{
  "dataset": "small renderings of single solids in any pose",
  "horizontal_flip": false,
  "arch": "unet",
  "cond_dim": 256,
  "targets": ["pattern"],
  "weight_standardization": false,
  "widths": [64, 64, 128],
  "blocks_per_level": 2,
  "beta2": 0.95,
  "eps": 1e-10,
  "cautious_weight_decay": true,
  "steps": 6700,
  "lr_schedule": "step",
  "weight_decay": 0.3
}
Rows from block 5, named by matrix and row number. Rows with one number belong to one channel. Each number is 500 + 40 x the weight over its row's rms, rounded and kept within 0 to 999. All counts start at 0. Numbers have three digits each. After the name is the row's rms in percent of the matrix's.
# convs0: first 3x3 conv (model.mid.1.convs.0.weight, 128x128x3x3), inputs 30-44, a 3x3 kernel for each
# convs1: second 3x3 conv (model.mid.1.convs.1.weight, 128x128x3x3, transposed), outputs 30-44, a 3x3 kernel for each
convs0.33 106:531520486487516457513520471500491520482496455494495476492479499463463532493477507491533530501500480582569500528536480530532508510540562516575546515547659504502592573491483512513510499472482440496539518519577481531574463439485504465464493477502459546602498514592588532601483477532455481507476472516502474459500493452524515495484511547508529509501533519502543469466507472456457476495448475566496488565510500
convs1.33 127:528518549533514489524538513562517482602533485510433428457464467499515492513539503542484424490472497453435494468487518426457558454453476496495473517504443555504514523538470486522532475488502548589500504546510467488494516488462589518459539555555432467514414427452490486538506487482534520498500540511552553489540561575497514507504504497558515477535489531524509502544527526529529540480480446476526512462531518
convs0.34 101:455585578457556524469520477448499563516488560554524539429480448437500456440452439512503471508501538462495547475427405512399394480381444486478500488552502454498506454485507499528525558508553491452474473516503499525448452415450413460474438481490494502424525596455501553447416461481423468471485456414459463527448457447467493471472373322441394390447440504496528517484493509477476516416465472463498458507470466
convs1.34 122:565525525541491478454487507493538495494551494503540524553576502499530497441505509461465578456449525507439458481500550505531554529522481547547519496501501444458546530539466516534484468511498560544447532527442499515483480504506473522544450511533484437483516445499503405509513528523497536544484530538517516488501536519500535532525511480525506487538492513510526491487542519471500509577555474540521478498509495
convs0.35 097:455566526459534457439449419529533517526551517500579513482499476465492493464472534545560498620598508542475517543464472552506530611607559479477458443472479475444439538461501495493486463461469496430512479471540513561574522541478554504406549463535617561592547507558509529545494510529501517534500537541539511503523501561544496567531515536483494540538557480492499486487510512486513547495459512506449504517487527
convs1.35 089:545551555467479457507506488544525529501464495501492573498490471510523453529508488585467486570398508519448561499463452534494507472536467563588506520532508510491578558537528514542567524583584475485568504571620506557536467531515554540505557508545510492564514473445559495525511551509514523487513520522478546491562583563511549526452516542509549468515497482519510521508499514567523611543478519534534558564527560
convs0.36 090:505548503428500487401398429446495558436448516470518486457499483455514497485452471510501510521452414466478522546470448537460494578511498486495442440494474411455451472546553509525581535474591508525434523492517543575585567567469498509438518515480495552530516517496548493511482497501490482458527476461465449409452457448484450486519522530507489505467511552486462466538501556555568607500538515544515534557530541
convs1.36 094:505566593509511520505466478508497470494518494488538532494514518553577546559560547524474518510435499512532492532508527518485522557580487517589552493529528468491588521474462530534543488487565480485590503522530469459501521501489517474502528494569523525481507474412506459472526519509522507535507485539471481529530514546560525538491525556485489433537525440516471448489462488480483582497453485501538568414485563
convs0.37 097:491537509513474457501483456472448408490494495492522460451473465436454482501495486456527477401505484486496425496407479507536484521536511480482476474465509498501546477502438519517438498471465507539510524499490508507582283365403407485478405443466501507472461471499524520516448423374469452439493459481472460368464473448509538565520523559512502493419488496474494431452435399461442449440490523463497443498526519
convs1.37 116:566509460570542430525505499504497515460499523480541586465479484528520533521517548519462493539439490578450441595474507544525577518556499479490452486516484511550614416488492495523522553513497392534549485491485551512490450495497446464541544532594516471490555526484520484495477526489470544556502558587439521508459515550539542495507510518464469473466525496464480494513515562536548631453504498519526531523501520
convs0.38 106:491508513475545556468547519585506438510485471492516537439479484468492453430532550465493533582558403510469476504517523500447502460496487460437450539526489538554538490469492448464474494529511483415441497523484534514453521481406487356407458480468469405513467446469487486440488448325445416378425461484536545503519472364445463398482496526521454536511488425480499433454462387449471429485476447459504508445510511
convs1.38 114:470402437403458517537570569443478507491539507520489447427486518506537498556531497511500518559468492434510575528488520535453439473467421435521517512572542541500485487517518511525470515493445524483464493486463494541555484517522576561525562452431551534527426439580462511567477517541519532519560481456515525524559533496515457460484491502513503499496475478491545545530551536507450440455508495490547475496526469
convs0.39 097:473518542434485533509564539473513492431457452462446473559489529523495500554510526543518497516504512562555550510504516535524519598541530539492522505481469493529530513447475449395410460354418542500567499491585567568589509525541532566569575508534552523567518504565548552599528549616546545555571531526522494503474477542566542604562555550543520551527546584526493547474461560509525586546494506563494484593506519
convs1.39 078:547554473493547523384454480591557601560501559565543567519521444485566508406506489527514525539505520631577563473442428479471450501519452550532535547514532521506558502516550536549563545550549454486505540551535560497479511495474507501513500520536464531565476522528503502474513534492491545501432492464448471418508555496459513463494472492517482466557521480521540545533535530514500495534505498530518504496488513
convs0.40 108:537519491504498507480495494567497557513517536540526544433471455442499476454490456488496498493553564443462520510511479476472491415453445463450463493510452530517444501484521503520481511509502477473508445513499464481480483505517584502533501476550547463439471503365463483503467466454473502484487503502482450486442441445459473465545493502544459478550468318524557482468494466443502497462483524443513513427471463
convs1.40 135:535463474485475478502512517398474412478522446472495465449483491492531487506506458501477522518454532495463547609556517598521472550545448420544528427530532462483491455557530496560479509533452501535584485521529484510521472466467475507525471439470556502452480423520518485524478501518499528527500493489517533572528544555489501542535488534472415529479428538488510442512538467487460477527562537555602528540523500
convs0.41 099:476499554439492474405452471469518472487495448484484427549493563524492529514510558591558593550537544538529520509494531530558544596580570513471554532464472564521507431463517447420460498419454503500505489501496529508555526494522502545567542594551543569577532525618579538615488432532496476505486489510555516552513516536602552576539534542508564550539549573503530549488513529536515556559536514585545577622580602
convs1.41 074:554548533481503562377409479511454506516451438479475520505514484507540493425485482531525539489448450555496556460445480475467525520541526579515529620524495645556549506478511556560496528551514456468413547574460519533492519503528497515546519590581468502536448452547534445485525505521495514495439493464500503494549597506504589519544481463568485475579540531547507576517516481497546528527467503517491469502518562
convs0.42 083:469498472520521475421481368476500524465449457511462473507530508500506475443459432488527472412463424525450499499454536506420466472435499490501481538548536512487503477502554511530529515500518495493533519498515522506441488487465525537497472467463469490428480501512524519484453468427484480423419464383433477502482502463503509474425424460437433533458504550463455452507429444521519488530539567546529527456473420
convs1.42 100:508508536582493448552517522514554542469534520457521490539525530569511501537478554499466486449430480443464496436434456448488469429524489487515519498499457496464473493476512530503511555487492454431479416454477450454477559589524519494485522483468524490523493456501521443527566544535522507523528514540519487489507502513501474505471536525464529523428467499515500537506509538500461510512504484544527500522486478
convs0.43 100:525510419485505435462473506534502477488461506488504518576532483552520475536583553504555509507442548465512525488484556505469517532514504490551570555533500593572511536547491519509466491420470472490485485491459489495490521477499476501518476563551527548500523549519552551561488520490481448491454509551476472507472451467472468462514506477503499512514483502541476469526491490600552535519524464536525470546542536
convs1.43 109:488474471504503506580491417471464475492492475494534540532473502523513561511483481513522515553492469436485509510459469497483495452500464533539510508502464478489530520505487566605528553566499499510485575528521563588561432476565533484545569475486527475492508484514563462386444488569495506533522491468465517564532550555520520519474501506450485554448525568464486533525503520511483512509469470533514481527500518
convs0.44 096:457495524412417449506465460485501498477488465443490487479490489503485477509424479508491596537522548575561554529527502507481506464544564480483497498549480500483464521477506483482495451382462434469447460470513480541594508498535532496528521497570525534521519527537505486460492469460448426470472456503495470537465523524510540531536519484491513515476546531508542568498494524504454522615582568606547504585516549
convs1.44 078:525542545527498452533487461509470479483508499471498515484518480550553490540536499518512544546495558496442535496492572482481539498499491570565552490517532485510512472499478524556512536542537493510477571527447502540508514520523493534529519568533570551441489455466550519565492478472487519503483521520465494495511530503531555503567498522548468504562519514541483494501521529493533558496509494541547491486532508
convs0.45 105:503535514459553541413545522517473498471477523422497542499500493487511525446531538406481475474486477486444430479399476462393436420471403434506494472547493538515466457482480461489497487514503506459466463483402485481378526490464520473507449446440532501513433556519446537495446444440442461483453478501494488444429459410451410380507511487490484489469459483496483426460438421441432444526439445536478463476523495
convs1.45 105:463443477506469450564560470496505517495539511498521489486519527544547486561542481501492533502484569466494676527478523499529533456523440521525497546545519577498479508528514585550403590553391525521476577529451603623528493561548505501523529453515511501518482476600455437549507507502526517501524495487517534521523530487516502480496510511456510553436483544483517504530522522508478508487511504589531412598513424
convs0.46 107:510539499459469505515444455505538537462476484454458470480498524502509453501468468491470472511479458531530541480526502508435496495404491507514523551567539606577505510509513500499483507473498471397490442432475414420544462445429530480476551528576528480478470385500464471492506474475496444476508478502492467524491502514504463475451449446471488508504512537407436485444468500490518543543518539528528515478474521
convs1.46 130:526526511508507478475490472438501504474544510490534528464517490481501491492498494530540588495507553538536556486504507518507473484487447520510506483475479508460456497534524525523533536529546443497505509533538561592570412456451425497498422459456503507518499510557541514512511528502525545496489508485504523473515506481497489492506499508517545582516529558500542512483529506492506487505503497493488477501483495
convs0.47 098:472489548436495530458486554461478564508479531500489519518463466476470489440457539523540583559544614573550564615577532592540515586554532515516477511550540476554611499430438432460484429441500559478543536490577508518565576513529545539545517482524568579625536513587535529582501448489436436508474486524556506540473471534471463574616604610571593574551563549511536571476463487450460486541509521558485501579507544
convs1.47 067:585583580511521534502510533498457485496476496501503501512508464492525483520534481542508583509503542483481550479469535486433485467489435497510486528574564524559578527507491499509526517525540532542594480484541503512540514515495517525512516508533421514493472506543500506566536506461548525512568545520577561532568566550587562544580545518558515513550518504564582559531608638484532562566510492533573524492498515
convs0.48 106:528541520489528529456506501554517484461458515501465545492534455484460444413464511554550536571443511544521483494384436476474436462481487464495487477501443522449464477526523521521509493514462447523478536451485477436541530486529417460540473487520463575512578514470542430428528512455549522483507453507497489521501441509530476545505484551497480529487442480491374378378350404448433478510548539480508522523487510
convs1.48 097:553502493463461528457548594401520544467528526531522481491496516508519557531564556414463524552500448539405421549571545569585525479516490503510523476493567508540554456480544507501584505548588496519484567494435533517493432491497465515552552605557608488456471440516420432597480502503457480552506551537473504502516487479522515498552525482545487446539469497410485533480515576521544518429500542474508539503550537
convs0.49 109:474471499481487493494466472471442535461436492470465467479500530408535578467499496500503512438474526435466560480428480519524498566523504506503514465466536514516530492481462474483502504451453511532470521460432544456469515493541447428470519453400511518513515485505527468435470424492472479531512505493515511549476462540538489592467474447504485447526507499545505414542485457518524533510497543512493537479508454
convs1.49 129:532519549488496527514493493506495525563531511584569495493509550470538546474487495496484473548558517559616625509484493528493489520495463503500526494492556521455510531539549549577587503519552561580571572561538491479477528536508500506453471494474563552524505487480534496479499475457497474436509479454461489463526562514455496549504524478507511435554562476529515490527512478524511522512520556483503562474487530
convs0.50 094:432460522476434475540509514523539576482512482500511459441474474519439526500476527495462418514481454457508515503529577463512587499570546543548562551477524555512537478511529496467495524484501471520592493488548470425534536523512546525557456493528492501529505490564530524537502479565502461590552548589500465499550484536536489561556554505497555517464512523489450476493470525555525557521493506518487484564533502
convs1.50 092:493477514484519550509557599523466468517458492411418497484506480487552538510529559533584515554519508483439437522440471443453520450483508532577566476518530471491508466515453504571502511509536520577494504554465433516513463457459470523481434459494497457493484468490538528474465469479480512507454487520469501493495520492475471499573491543528464494500492514474489434504571489489507519501520456483535500482509528
convs0.51 106:556541459508545431442438407452454493460469489524530492396432477439480527417507472473482497526512538505544531490466474475481499502490527454458461466513540469482453467523502472523509477518524461489503513514445544498463531494522500488522505583544447513459537485519550482515465471483455464505521493506420448438463519486460506504406451495473523498481471528461497503490486488432432492492497506534506546507546545
convs1.51 146:570536548561546556567561564478512494543526483605563502537530554528552554530552519495476454475514490416481464525525531550542574531495474480496477402425462480502543525496522549487505466431494494494510516486459477463492523528501484453475537556532519536549508524490506492528513487479541488489548519529543502525578505497520475487530552530516532489561549533532508537489458498503507542503500524455501525398477528
convs0.52 093:444415512499438514531517531496509577458465515518529530494482523525478508513514506526570498509543499498530504464477511429520537432493516553511555500505508459467526508521529496434446520458473519530565495502540500480500492499465465481496494497483495516494527544508521492475491494531520486534532503525526543575524545569542512557502538451505526484473496489497474547505451503526496548478492509510484489553533552
convs1.52 076:465506544495526522501549569438440470471444458465426445480506487490532480473519502478485498491485507475444491590532518523518538557525549457496503477495473485493466451486512501520499502495456446488522477475478471459459529524494504534488499531504516529495500542479457502481474512479484528489467504470481507507474489508497491479491494546488462504533473516495497460533557475469529484462511516500542511495530512
convs0.53 099:508493493450493517476491501515562583482484484463481498471465494455525530405492507450457525517526507439498512469477464451478467484476480448477470447475488425417461507499442429438426439461462514513529497457517507458422505513513484498511471458442490534565477461497549515543528487508486481490515500494508502487494495505506453490453526506530541489523547497461517538447508559466523561508519480540528502498511466
convs1.53 082:506515529499572612531545563514521499536470418564478469506493469508509496513490490525542543518506504414487521541559628538492602554542575503519505488494494526457480545505519555555592522513503565522529480535539434487497518556516519510491522514504500479503487562650489511570500484473529492484541468459545503516506461474501477475528500493504452444509462493540543536516525547454467493537511519523534541451470474
convs0.54 111:512489563459487544486467490495512541467482491486516501442525509465529503369478445496497479488476477488516493443457466477441470453388443503504501489536479428495459477556490462520497493535488497539555512548560514516504444499500434501535470527485510503497515524506504513514492539539481540541499526517499482540472471496472497484477476457482519541494522562466544563462517538518515532472599465514566494481533472
convs1.54 065:508507532483525508446498468468453483488502495533537549530512528520518550484512534507525517537495496587499513501620597497571581490468509535458543451415478466471507500447514548481504503445504525463504593494459561508507487507532459513518462538479555504484532505510466466491510493550496499555512499509467469548481479544508497539499472492505513539554536536547461531508491525480484512483458511496422455492460487
convs0.55 095:507487505535507526567545533471513493480506504510551591491481531492488530517471504483533447532567512493539521437433450477505496501500484467506523469472487424438473521535564527486480523471482506528576518553576549563553440520516480489513390457503506532512507575584612587542497485541530497525521477501486519508462481521488503564496561567511580579523523556498517543506536521533512523515554553571547551606555547
convs1.55 083:461478455460529497528616551445488516508521521571551529449492473480515468506558532491471465496451473509442512612547468544533525483462510432516531455518482485515480476507504509496422524499439402449478498452461524485463474511492456504475503545494513468522420457514351432506482515509484502466493512501480516538506526505551531480449481573485507573555550538458489487465484469475501510400449442438451439449452477